{"dataset": "struck, bounced, scraped and rolled objects made by modal synthesis", "win_length": 512, "encoder_norm_position": "pre", "encoder_bias": "qkv", "encoder_latents": 32, "text_encoder_norm_position": "pre", "text_encoder_fused_qkv": false, "text_encoder_kv_group_size": 2, "residual_init": "none", "optimizer": "soap", "one_sided": false, "batch_size": 256, "epochs": 58.7, "adamw_weight_decay_other_params": 0}
Rows from block 3 of the audio encoder of a small contrastive audio-text model, named by matrix and row number. Rows with one number belong to one neuron. Each number is 128 + 24 x the weight over its row's rms, rounded and kept within 0 to 255. All counts start at 0. Numbers have three digits each. After the name is the row's rms in percent of the matrix's.
After each neuron's rows are labels from the 100 clips, of 14848, where the neuron reaches its largest size: "top examples" is what is common among them. Only what is clearly more common there than usual is listed. The data: struck, bounced, scraped and rolled objects made by modal synthesis.
# gate: MLP gate (encoder.blocks.3.mlp.gate.weight, 256x128), inputs 0-31
# fc1: MLP up (encoder.blocks.3.mlp.fc1.weight, 256x128), inputs 0-31
# fc2: MLP down (encoder.blocks.3.mlp.fc2.weight, 128x256, transposed), outputs 0-31

gate.214 116:111175128133147130153142129165145119144110115145152138148104122152115067154120112125094164147133
fc1.214 129:142161144084139114159159125116148104105131086129131104098127137118123137153121122126138121144140
fc2.214 111:151103130152116073170123136117131077114141149141160120095120118128105143170137109121144140128139
top examples: medium; string; muffled (low-pass)

gate.75 101:098166127116153139116149151085095122105146090132117141095115136159103162121121118142120153100103
fc1.75 099:106105152134120140100157137156161136169144130111100115158130164130142146166106158127086081115111
fc2.75 105:121148167126139158128170124155052113091122121120142120158114129117102125127071125141154131124151
top examples: ceramic-like damping; repeated hits

gate.164 105:118104131114054140145097119110191133141107124152148117107126155118078155167095124087166165116131
fc1.164 097:140166143117166139104092118121110105139096102130136092179113075146156094120100104169119114126096
fc2.164 110:109089160154147128133116137097158119139116164125112142102160113134185140139131129166117129136111
top examples: striker: soft; small; closed tube

gate.239 123:119153082125118128111142167083167168143108136146186135122128149151164099147152132151100119157127
fc1.239 113:142176055118113089141148176129162153130110139113155141145087126127160109106130112136132133153106
fc2.239 113:134149122111131122121156172113123154108097163157158109123088146109154104141140099136171158143151
top examples: striker: soft; action: one hit; ceramic-like damping

gate.158 141:162131152097134130104094130133112151118121154122157128125086121093141140081123123107143128138106
fc1.158 130:115125106100149122148137143140148137169093128107111140172164110139117169117159173140146152140106
fc2.158 125:115142161115121129168144164142126097133134157088161164159116129098147159107145133129187126109138
top examples: clamped rod; large

gate.136 120:107153095157148103187113120174117110152145115145148143124129158122140115121142139108130073090120
fc1.136 115:123138147154125158113166171122095144134100141138128081135141132114097106143136197116145128139191
fc2.136 108:107135116146145134182156147126108158159119106131096144135130113102111107161135091138089121155140
top examples: thin (high-pass); clamped rod

gate.99 109:083086151139149105107126152086134138126152173170133146144132133138137102060122112132094085141091
fc1.99 119:142147144133116103121082085159114117127147124155090121107148131144171191139132168096155139152127
fc2.99 105:160143154143096115145102160120152069077117123175131133127152153135117158160072138129139110168087
top examples: round plate; ring

gate.195 090:129129100145109111164133112138104153108116132129127106130136125087117162136089169124117108139056
fc1.195 086:101144097102157138136108163120168116131104117153130112087119157113137145114110107173092151147121
fc2.195 088:113131114118137143078118143133137135109070108175126114129094157098162151132109138162109110143170
top examples: glass-like damping; text has "noise"

gate.174 095:169123128154155160185118168144124138124111128139101094149084148144125155136136128127131076161117
fc1.174 097:114123135146087127108139111134090098138154117119124142172083112150120181160132105135165124127111
fc2.174 084:096110096129111132139155162151117115107143104118119115133101103118135127129116151143147120154158
top examples: wood-like damping; one hit

gate.249 102:146095148126145120124148099096089125095156121129091144140144117072113156109099095140122101118142
fc1.249 092:117126115105116115066110113098126121151091072159144126139129093114142126134118108114130121183104
fc2.249 102:103079133118110104118105102123125081111167085129099109144146115138097083098155154171124120127116
top examples: quiet level; striker: soft; large

gate.169 126:156125140132067128139139164101122117111126122133109101183117090127143166171121176149097143147172
fc1.169 136:156127083181173102141126106116147194126098134149153116153129060134163108132129128146129158172144
fc2.169 133:158081149143100135124126129116120182131089139148153134141141102142116085156136174132084173127067
top examples: pink noise

gate.18 114:094128133138157123083144183095180110167126170117133116141082120096166128133122109165098083114121
fc1.18 111:137142128095075117155141107157086145093091108132125142171170101123153110154133144093152137111108
fc2.18 111:163136089167088147116148147121110100103100085110148120075155141111107086129114118083121146109117
top examples: round plate; rubber-like damping

gate.186 107:139071083156162144081143104137093135098139126175123175157153160147121120140131129087095128131112
fc1.186 110:142122150154166122107096114129124151134130161121121122121130145165151131095119163169170140136105
fc2.186 110:130117103117092129145162164116098113117121180149133128124115112140101108148074132133144091188071
top examples: medium; clamped rod

gate.63 081:130134148097129120076155108104119097144140151106141145155157099124167161138139106138096117149102
fc1.63 079:113121158135132133115134095126145162141136135137155106144123167123135114157094135119184113155155
fc2.63 084:121136169118135097090204112119143147130132142107124119159116122133106148172102114157117086133133
top examples: hard striker

gate.47 106:146100147134144121117153102130130144134167106140143110139157075109157096099139141133117115130095
fc1.47 103:115151083120130158130108100170136172129155136150148135104099152101167149127144113084124149080129
fc2.47 099:165061099111140134141093127178133100156186118111105135124138123140104129139111118108106097122144
top examples: large; round plate

gate.69 116:114118096130168119070089129089130147115081107092141184105123144144126154153113169112120153132189
fc1.69 113:138117117046109075161161104152168094100142152129135113170142118123119089134114158128133078140094
fc2.69 111:163105156116097105183118121145171099147165130107130111135136131146167076150114183141137079152099
top examples: hard striker; small; action: one hit

gate.240 083:170123135130122125082111125108059129161132124117123116126149135125129156117111111118153142148088
fc1.240 081:151090106116132077118107120131107092127133138102161110126117145126095135131106127125136145171138
fc2.240 076:087100128141138107154108148082118142153123148149167166167132063124139151137104123129123111104107
top examples: one hit; clipping; text has "clipped"

gate.247 086:139096081115155109088139094100121144094156105132141127111149138136088104118098128134070158125105
fc1.247 094:159180168096107136114145116102080109124122118107112155136146130137128128142112128129092149092113
fc2.247 096:161098115131107114117097129116109141134141107084157185116089095071111134135121109140071120113102
top examples: large; membrane; round plate

gate.91 093:119119128141131139091115137136154100134152153099144147118128134121126188130081138118150112127143
fc1.91 089:145158159155117150108109127127100130130123143125126126151112138097135139172107102135148135125149
fc2.91 084:146130140118116124139095098131164090123135177083129113126129142120117136123106143131149187122105
top examples: glass-like damping; string

gate.35 080:098071099096125165114122150134166098090092119126107129100104137121140159139149106126098116148168
fc1.35 081:136081127107119141117161116126130126169131147112122168119074130115115152151133130157117097126099
fc2.35 082:147105134118134123115120138138081149092102140137111129116124149095126165158139174179155142128089
top examples: plastic-like damping; one hit

gate.143 111:106144085124127115141128131100101168139160141142157168158140101105125132111099126175139081132159
fc1.143 109:106113119119125104131156169097137115142093139124146141133152125142113147078108135147139089071125
fc2.143 108:154116121155137124127150110130112132133152114138107075131103162139147133172134107136109107113120
top examples: striker: hard; scraping; reverberation; text has "room"

gate.14 091:116136116094115137132157108114112152147120158127128090165115141043108137126079116159168122130140
fc1.14 097:122139161185127115141197106166134141140136140135054108123102136158097092132145121094156151166101
fc2.14 103:146115105121156155103123092118129082145138098150119137123121134129099148145128133144091131138073
top examples: glass-like damping; rolling

gate.80 078:165083133091096155130166172069134162086148167156129131155112139101193099149171115117128152094107
fc1.80 080:116139140110087124115115132106115141156127132145163160160143151142130094114135140110094158101116
fc2.80 087:065126180138171123125097112082124141130147121206117131125116149118143104117152094143097113139093
top examples: hard striker; rubber-like damping

gate.167 085:124121149141175164120128093167107145130079099121119140163137135157133154137127143176129122162086
fc1.167 093:141161119123109116139120101088114117097126085118142107096142106096110122139100160130147119126134
fc2.167 086:100128143132097140086146142110149147152089136137160172150134127105142087115092143152157152120106
top examples: membrane; medium

gate.52 092:116140132122100163148141159164114106110117113159112094131155107169105136137134152131125147106092
fc1.52 087:140112126158159122128121156102115140060107135100106100149110131134133157134133088094141146156096
fc2.52 088:129094097119145125129153110130100117131106125136176153098110116141143155153124121102145143122131
top examples: pink noise; closed tube

gate.176 105:101102118115133160136182078125130152143092140139077123142137133149145118148185156149100158124145
fc1.176 107:124096100143161117162126105102132134087096157171075130157134129116161127140116156138103133115112
fc2.176 108:134112162111145168163104150167152089142118128167106087142173152158136123135147156154099089131108
top examples: wood-like damping

gate.137 108:133113110141120089172102131146116114142128131137130110130097096138161157131122117157147090139137
fc1.137 109:127162153076121139143100113117124148154109140089105150147133145122146169177086147099113146074165
fc2.137 114:136133104092142159148140138111126174106126121145102160112125142127125160140155168140164132122165
top examples: clamped rod; medium

gate.152 127:150078144111174125077089161096138115113136125120141137120139135128130115125150129136099123122132
fc1.152 132:110136133133126140102101154106129107106135133087109149104073117112147157178108086114126138115128
fc2.152 110:121124115126099089144135137120176119125103108107138081142109101125157156160141098125109144168120
top examples: large; round plate

gate.151 090:104149115170083152151160101161133165140109191135087124097098127113124136130126155149159137116146
fc1.151 095:167113148165138106144111111154121125112126102114053114153164128143109106115105129129155155149140
fc2.151 093:121130190086085140131147136133086102135132150170078151126097108161117156148069158150096107145138
top examples: mains hum

gate.142 118:165097149118129149103116098156132127083117156155150134131137115121073175160133067137119142149107
fc1.142 124:111137131119125136151132153087099112136122122132144110176113132117127106094130145123153098083091
fc2.142 116:129139155116141106170170112139082163171104132118114122128141145119139132116108179082137111124128
top examples: medium; striker: hard; square plate

gate.105 096:138132194089125136153150138107133119112121111103113092129157114139195155143135158155121141104092
fc1.105 104:162139166125127105184126087115143114118134094145091133143147130109122149105181126153133128134069
fc2.105 101:135111143155117149137139109132120125121108155133125117129141148113166148118160137165123095109104
top examples: ceramic-like damping

gate.250 101:129117141128128109184089132126125125107138135115112136107114108155176145143095107109128082127126
fc1.250 105:093133114078160129096113156114126087099155149186075158103127098148164141120128120099160134078134
fc2.250 104:115141099136121108122088091124132095118104127143115091175163136111167149116110126128097069132151
top examples: thin (high-pass); large; reverberation; text has "reverberant"

gate.199 142:126099088139113116150148169112070145153136110140106153128132109168098124119149188138161112126135
fc1.199 125:148096105167134107133141147103098134121116115131116104093116111131107139132112180136147153160092
fc2.199 112:086092073145130116120105092116146098156155089104137107098100075117156141125097138136158130105076
top examples: membrane

gate.9 097:151130096152115124063150107107123150177116098116155127139122094108155107125157131135117158136122
fc1.9 094:158132133118165152090129171120113114121113132098131135193098112161200111169076145131084128130147
fc2.9 100:145106158113132135082129134140157149099115138126135141153105137129138185106105137158102133101113
top examples: bouncing; pink noise; thin (high-pass)

gate.45 072:138090119152173113136103164116141127141127161135083098124139126138123137120158096129147139149149
fc1.45 076:102172151123142110165126186090138133140120102166114113100152138156133147090125104150104118135126
fc2.45 073:143101117102138092092148137157159136129118106106129116112120102115124111135146150123104070153167
top examples: clamped rod; small

gate.36 092:129115106133083119145125118130114108076158121119146098080133113132112145157171130149142154112120
fc1.36 096:170103159143129140154122101128129124145126154179116170185111121156126161156136153076147130125124
fc2.36 092:156142123157108118101120119136147153129125108123119116122129131138140124161144112114132130092122
top examples: ring; closed tube

gate.70 081:159135100132153115146126112105131111147122111131136141091078107064110118117157091137102118130150
fc1.70 086:129140135132133159085099144084162118109165111115168139123095120102155123136123115132125170114132
fc2.70 093:177141113133104122122120138146161105150116100130131148131154099144162121149131109115137152112083
top examples: ceramic-like damping; mains hum

gate.55 104:165138138092153129147104104127092138120098125168157119121115091124081140175124151132154166099097
fc1.55 092:152165137119117074150098129097093145169146120095135090130157088122106135187165131133138154106109
fc2.55 098:097117164089105143139147151132115119106158092131103122122143115127112143119146102104171165103129
top examples: clamped rod; pink noise

gate.101 086:167139130149108127149114092161155135133099110104108097156137109116123183175109110135101149094128
fc1.101 088:132130116107082142107120139136138146148113141072133156130122108116159146138087142164131129170142
fc2.101 089:152067143108122107148125135122119119097098104152117116105122125171080128147155152101114099138124
top examples: wood-like damping; rumble; mains hum

gate.245 086:102082115108084115145103099151133131132132121190144138154125122121146136100115141132153166176096
fc1.245 096:162121135143114124134120128148116123069129127117110126103116136121140117122130142175111107088076
fc2.245 094:092141176168110086133129143165116147089165093142137164099124131123149108098129155131130131136108
top examples: reverberation; text has "room"; text has "reverberant"; steel-like damping

gate.225 110:137102126127144094113120149146119123142154157124154075118162180107111114091105136097125163127130
fc1.225 114:115139106121073122156095099140134136152146147109147106083127157136106174110117136130134175144106
fc2.225 105:106150101115097129133120121126174116163090132109120122107088150141142095144115126136126141119099
top examples: large; string

gate.173 097:141122124140153158139114158134100105104140109102107131148143165129080104157107123098087147079098
fc1.173 089:131127149143120104113153153159116142139147153093104108117110116121111097145164115147138140127133
fc2.173 096:129093154103193113122117118141107133179138130103105152121106091147132159131135124162132122149096
top examples: one hit; striker: soft

gate.211 086:128081156105095129110147155157096154101104078150116136098143132108103138112140135103078115121092
fc1.211 087:141137126099096116149131083121160146140072117153127145139129113096107147127100150188084095126173
fc2.211 080:190165152126090132126148146149104095164083140097170121177131135155160118112119096164140096142131
top examples: plastic-like damping; string

gate.57 106:124143166142134158147133149147105158126154137131163124146127111125138111187112144116102134109150
fc1.57 110:141117117137124112149138136104145169126103147125092098117112134116090126129106122103130116139142
fc2.57 127:135118134153101147148138092122164168103094184146174079116131142167098138206109119108138147139116
top examples: reverberation; text has "reverberant"; clamped rod

gate.209 093:135158158116153133121149144109103084089151099141166116155139122109160137142139120159145118146129
fc1.209 087:121109149150121117170100131108143095079111121141115126126103109120145128152173116087121126108132
fc2.209 085:086089180123103101131095150182153103137098126159155124110139112114144142112129142127156109126115
top examples: thin (high-pass); clamped rod

gate.187 115:130126142063136123090105094106108143116152110125153113112123161118121148081096125164084128116145
fc1.187 111:110142131135107147165046130111149152099145080107097115131133143158120148119100119159140126156074
fc2.187 115:135101155167120117106103114137127129122126171135120131080055104117091111143152133138183095144108
top examples: small; closed tube

gate.49 092:120151154056128155137111125145158104098120097144075104155139166158179163140130108106126087110108
fc1.49 094:131115116171118099148076140122158116129139126126156147085128095127068081114157091112162155141143
fc2.49 095:129134099116112107081112121083150108103141121102157116158093115150140107115103129127139178117153
top examples: scraping; plastic-like damping; material: wood

gate.4 112:097093143099126156146116170141052120120127146120140144131139140142125133126120140108120131135122
fc1.4 105:182105137169152122106153125118191134118149130149160111115096134110145151140093152109116125141101
fc2.4 112:158111110127154149138112105101130125101093172142132116104098132198137153116113170103110187153129
top examples: ring

gate.89 097:069060117134115182122119108104152140113142145121130113147132095126169174112148138108169134154143
fc1.89 091:092091117144107126120080134114144137160144134124110124111133077141150141180133131147109184087151
fc2.89 086:112118203182107152140130120078156117145121162130131115169105138128123166136135139148116129109116
top examples: striker: hard; rubber-like damping; membrane

gate.28 107:105198102097084110105121117136112118164147093110127132149126107090095152084126119136148118088109
fc1.28 103:185098125157166121112105114153113121132114069168121151158136143119113143141137150103121143098101
fc2.28 095:085132116114142097150199160083113139141138099096122141172157142128148128149142123089142111100119
top examples: small; round plate

gate.139 091:127126126136130115134150135096128095126102123130120134136116138131123168105113160130144135125134
fc1.139 099:097086105109113171145145155146170118136115161150132158143119155121107173091097154164105125141121
fc2.139 104:156094098110148115197128114137109122148138158110122162143063126142127112170073104154084133112144
top examples: membrane; white noise; clipping

gate.220 106:149143121148110186125144113135129126111146160110127126132083127108181141156100146076143127139138
fc1.220 107:135143139092129076096136141093113122138129095153139145127098161102135113116111097137103108111152
fc2.220 101:151145091132111082119100155138159133133118130140091174122113147144101101126134137134148102144165
top examples: quiet level; white noise; action: one hit

gate.148 096:135134112096080103177120140156143063172137091141162138116149082094086100129083097111173108143113
fc1.148 094:115157127133088118115122135130137092100128120131147172145137092095085099132110149148142145115112
fc2.148 097:103111134145129114098090126130115101168072125115165107089132086109170073144126102120130151126133
top examples: mains hum

gate.227 103:144127084155148140120161175162118141129105104113138126127141131146119120132145147095123147153132
fc1.227 102:081157133131093132124122111112139147120191140153106142094114113123100117091094144101116109141113
fc2.227 101:135107097168125135160149178141101110132129141147095106122111113166085113114139086114136144119130
top examples: white noise; striker: soft

gate.206 085:109099117074076136127118108125137129131111147105141150108097106146132151115144137125148090147153
fc1.206 090:105162095105165144112112140112144137149147109095115151128153103090138153124096159121156157150128
fc2.206 091:130133154116160107147125123137140121116148154116133116177059148160097119132151101136135130127156
top examples: glass-like damping; scraping

gate.218 107:093198115116152135131104112135132136107143096118085138156117145140133123124129080142115128174097
fc1.218 099:137142174138145146131137136135162125104116091118128090109102156140144160120139121150139110099107
fc2.218 105:163155110166134144145149085140132104119124082142102115157109135119118148137108151138150127107139
top examples: plastic-like damping; rumble

gate.233 082:110130128115141111140164165127150090111116194193145096193140130113130110117138115158130156089110
fc1.233 088:143124079136119090102160121165139138158160138187154123158094145122150125116146134110145158124117
fc2.233 089:112132121122119122121138108125130113131128138138124130139116080136095172125104117123190113123145
top examples: scraping; text has "noise"; rubber-like damping

gate.215 091:148125102167084092162127123099142157105130137149098136102112142121143142119128141085125139146081
fc1.215 088:157094132118130056092149135144127108125162149125122107120161126104091129106162124092146144100104
fc2.215 099:111107066126123116121100091123133092095110137102157091114099123150118155131137144143125093132128
top examples: bouncing; closed tube

gate.216 080:119147126106124130147106107168128097148103133131131127114125180113124149112125154158171155139110
fc1.216 090:085136152137114099102140133124133141169115109136085138134157124156171156138139168115127119176132
fc2.216 079:107103092110164147158138124086108137102116106142082078146141091148123099119136151129126101116105
top examples: wood-like damping; repeated hits

gate.126 098:130122105130116141170119106148153083144090145157155095133189108101115109159113110126088124114110
fc1.126 100:142131149162169168153150116143147171118104138085146135093075144099146115109097153128146128143146
fc2.126 107:163094107171131161118137098125092143099114152128092124090108150087112155151107099159109150135104
top examples: small; string

gate.222 107:101156114123078199168154127132111122132143165104150120121124132155157112072122109125122148157132
fc1.222 113:153146132112121189141114135105081137116178104157133114177139153143168154104103097108103154105131
fc2.222 105:132099119116119153132105122170206144116131086107170156142155159129151115110134094074135133115115
top examples: quiet level; rolling; wood-like damping

gate.221 088:111150084156163124141155099108139096103140123071113164121123120117089153088125125128123188082110
fc1.221 093:114136146122162128171136143185113143159143149092145090144095133099124078081143109130123114115129
fc2.221 099:159089126104149124157160128109123097107115163119099139155098121163139144121089136119156105130118
top examples: thin (high-pass); rumble; white noise

gate.128 090:132125145160161108147146126129152080147104129140084134126129140143130106152180105137108152156105
fc1.128 093:092150102117151142119147136148124127079149112159129187163149150129103140113102120144133087139183
fc2.128 091:093143156141166139124131155140075120134151109112109149129150094154142067102094136095143147161150
top examples: wood-like damping; bouncing

gate.119 116:157131110065143152124127149136141134097151131153128107171105114106145157103135107127111152104140
fc1.119 100:107137129140087084088149132113158109136123117122142123133174123161109128141147133196130135084148
fc2.119 110:121159112117103078145089162111117115136132142118121092135165114133118123151138131114181151141158
top examples: quiet level; ceramic-like damping; shape: bar

gate.81 085:118126128159125114130181178125116120092151109126118127134084098123126140165147154122177132117088
fc1.81 088:118133133100099113141102137125131164143131128136136146147146145154150120165114119157107108103158
fc2.81 089:075145093069132116147145122127079088148137155131145115125104108128133142154126097154070147076102
top examples: glass-like damping; steel-like damping

gate.95 095:150145146112106119092121140152112126160151112137132173123142170144123144125165115110174115149133
fc1.95 090:151126140143109107120085092104113134121142150086168146130091132143137110131113105087125162083106
fc2.95 093:138110118127095141141111181092126115107106137127130111162098185118123114116122118126144142114171
top examples: round plate

gate.127 091:127167128108154132168095100129174098111161136121105166110099097116150144164118139078145148128101
fc1.127 096:148109180135143123130137106130102122157126131138132160102109137132081115128143158118119102105121
fc2.127 096:120115119162104132148147158119125098154090116121133083125134119143114160125118120126133148135124
top examples: striker: soft; rolling

gate.88 077:126135110128107144127145139160166145102122156118111119127109150150139159141124140147185119080135
fc1.88 073:097153108127146137119100100118138167118129148138146118117116146090065138139134129110167119111098
fc2.88 078:162156062113128142124097122148101130153119135073134136125141056116176156137129113138133117108128
top examples: striker: soft; wood-like damping

gate.6 089:104119166112148170115144124091093144125143157134122117113157139158101145173154105147137130119118
fc1.6 090:147117101122115139076130125116136152120127157100137169157062160110120076138097117096149125168134
fc2.6 090:190132101117103116159139101127131162146128144140119084162151142139165147103134123139057149097121
top examples: large; steel-like damping; membrane

gate.235 106:154087105162102108103098132129083147136158157110142099159141084172159144135132113138133140147155
fc1.235 098:160099093120087145103126128085154093119140121111106113121132111140150157113118110174127146124090
fc2.235 106:087176125172131094132079136153094103139128153128126155116078169110160167123159135140101170129105
top examples: ring; clamped rod

gate.120 078:100139144155085141115125144117130154080132144134101131151143153104133117158087150112168135113135
fc1.120 086:134133096125182152122126159102140075104107091147113124148128102127146131122168131148083084159125
fc2.120 080:124103130111116088111127121136147100147084106141181100143145090135120174129145162082131127103150
top examples: striker: soft; pink noise; white noise

gate.190 091:107115149129116134127129078103116151107140136103127108134121143166134123131128162144111105123134
fc1.190 080:125176124145117124100154112116085106072111124119116120131133112178125143130133140072126130128110
fc2.190 088:117129196141148089129118123137154134158124119112123136139144140141117111112075129160120142129124
top examples: string; one hit

gate.66 107:132133147105128093153161130113126140139131152145118129149113094138102151118146175132144129100092
fc1.66 114:113154159120099144091099146127116098161111137117125115159141123120171175135113154143135173158152
fc2.66 106:094118118110117125133101110087150098150070101103104113165126135138134132124116099131105110148137
top examples: pink noise; shape: membrane; white noise

gate.1 086:089123171134143142134109167142126079100142105117137149125112113125150104125131084102127083095146
fc1.1 086:137090143124100141161124127138092107128106115130136135105118101108167147161129146190120099114134
fc2.1 091:129078147147113102097140129181135124160170106089140113167085109135099094156111131170114128123087
top examples: one hit; clamped rod

gate.20 087:123112119075124128150121112090158140059114113153107115097144109076137134107115128143122144180154
fc1.20 092:092152118095089127164098086143148155088098138138094115137101126116139178107114182135140080142124
fc2.20 096:138134149147148121151128112135154124108135180154144146095161103119130111162140172151124101103130
top examples: scraping

gate.194 097:146111108136103098137136168134089089147148128107100156160172110119153158110105140139136102144165
fc1.194 090:150102148102155123075133099167157158139106154127152108095091151147131144146121113109104153093129
fc2.194 100:118131157132130139112125108094133134128111153131160109100112176122119106162140131091140164127133
top examples: small; striker: soft; rubber-like damping

gate.42 084:140095117114119147166125117121131149122127131127152118146091147159120146132093108106123098131128
fc1.42 077:140113134109101160139134126121115138132144146112146105147129103087154099136110093089095139107169
fc2.42 090:134126091170137143090134124140154183125179123134144152080151124145161120123149106132141117152124
top examples: quiet level; hard striker

gate.11 091:123114156157122147117117158121146118146111131145133111140141136110139120156075146170097142133143
fc1.11 082:128174087147151094130125147134157130144103126117102110135132121105111092107125137135080154158129
fc2.11 097:153129104189106150172095141132137158129146120088128119133107101088091103126116146128111108106156
top examples: pink noise; membrane; material: rubber

gate.219 086:115107169137088128146115113097129121132103068111147144133133127108122150126075106140157116135110
fc1.219 093:126134117125129153130160122128124161096079090116114110129134108149112161083141119142129147151116
fc2.219 100:160106100144117139163111133140156104112090169108124142115135164108124105132132115139162112145143
top examples: mains hum; hard striker

gate.0 103:125138128118126144106135148143120166070095159104131122147120122106139120141125146140110132130122
fc1.0 102:134122181103082125106063124148107087146168136160093147109164100143129110102137135128144151133132
fc2.0 111:094118157130135153109141129143161130115145102143159156136159137083103151136146176141113126124169
top examples: small; closed tube

gate.43 095:146122153170118104141144130144122106122141129143114160162123147121142092122134113150119099088109
fc1.43 096:123166132155119113137111134129086114115149117145120135139145084111145162125146101171144086086127
fc2.43 095:143094113174102154144112137104112132169165133164152162105138105156105129133134153120090118163116
top examples: clamped rod

gate.177 080:131136128133091129124132118105132095096099116128143156147120105117163178074130173142162173125117
fc1.177 076:120144129159127118104107151116148155124131110131141127111125169169149121099119165170165116153104
fc2.177 085:134102172143146117115078158151129137092132106146116138109129113130146112116116159081156112126129
top examples: glass-like damping

gate.93 126:129136101139155098155145125183131124095145097143144146161101073068114139134155162113158132108138
fc1.93 126:102081136145130099126123126110139114108157134149107128161138125087094114149123133102148129163161
fc2.93 116:121078123145123107092157098126103097136129121116094097150121140102119117131133150137081146102148
top examples: round plate; membrane; clipping

gate.113 103:112181123120106123150128126089166090121151117147126141108150079132100118121111100107132145112130
fc1.113 107:118119105114107096097093086171135129156130113131132110163122128113160141147124127087106170121097
fc2.113 103:170128129135096133146127132115122136130161128098133143092139090126145146125115133097123111157117
top examples: ceramic-like damping; repeated hits

gate.246 099:133171101141112119169136148126072179149093142153104172083120131106156124109146137078136122123130
fc1.246 095:119096157112120146133097102117107146107122114097136118147175109133101111096130122126171082159120
fc2.246 097:149102095134132121098116089121163145144100084108144094165085072144108094161133108152130131171144
top examples: clipping; text has "clipped"; reverberation; text has "room"

gate.185 100:154133103159064104143099107129058114150148124164126171166135111125097143175157095140112113113132
fc1.185 110:123133158127157146111105086131117158145141146191125121110112119161125121140157115154140127183087
fc2.185 093:087116109138165125177137137133112089137113148113141137156113117151141087109105107124165138094131
top examples: striker: soft; glass-like damping; shape: ring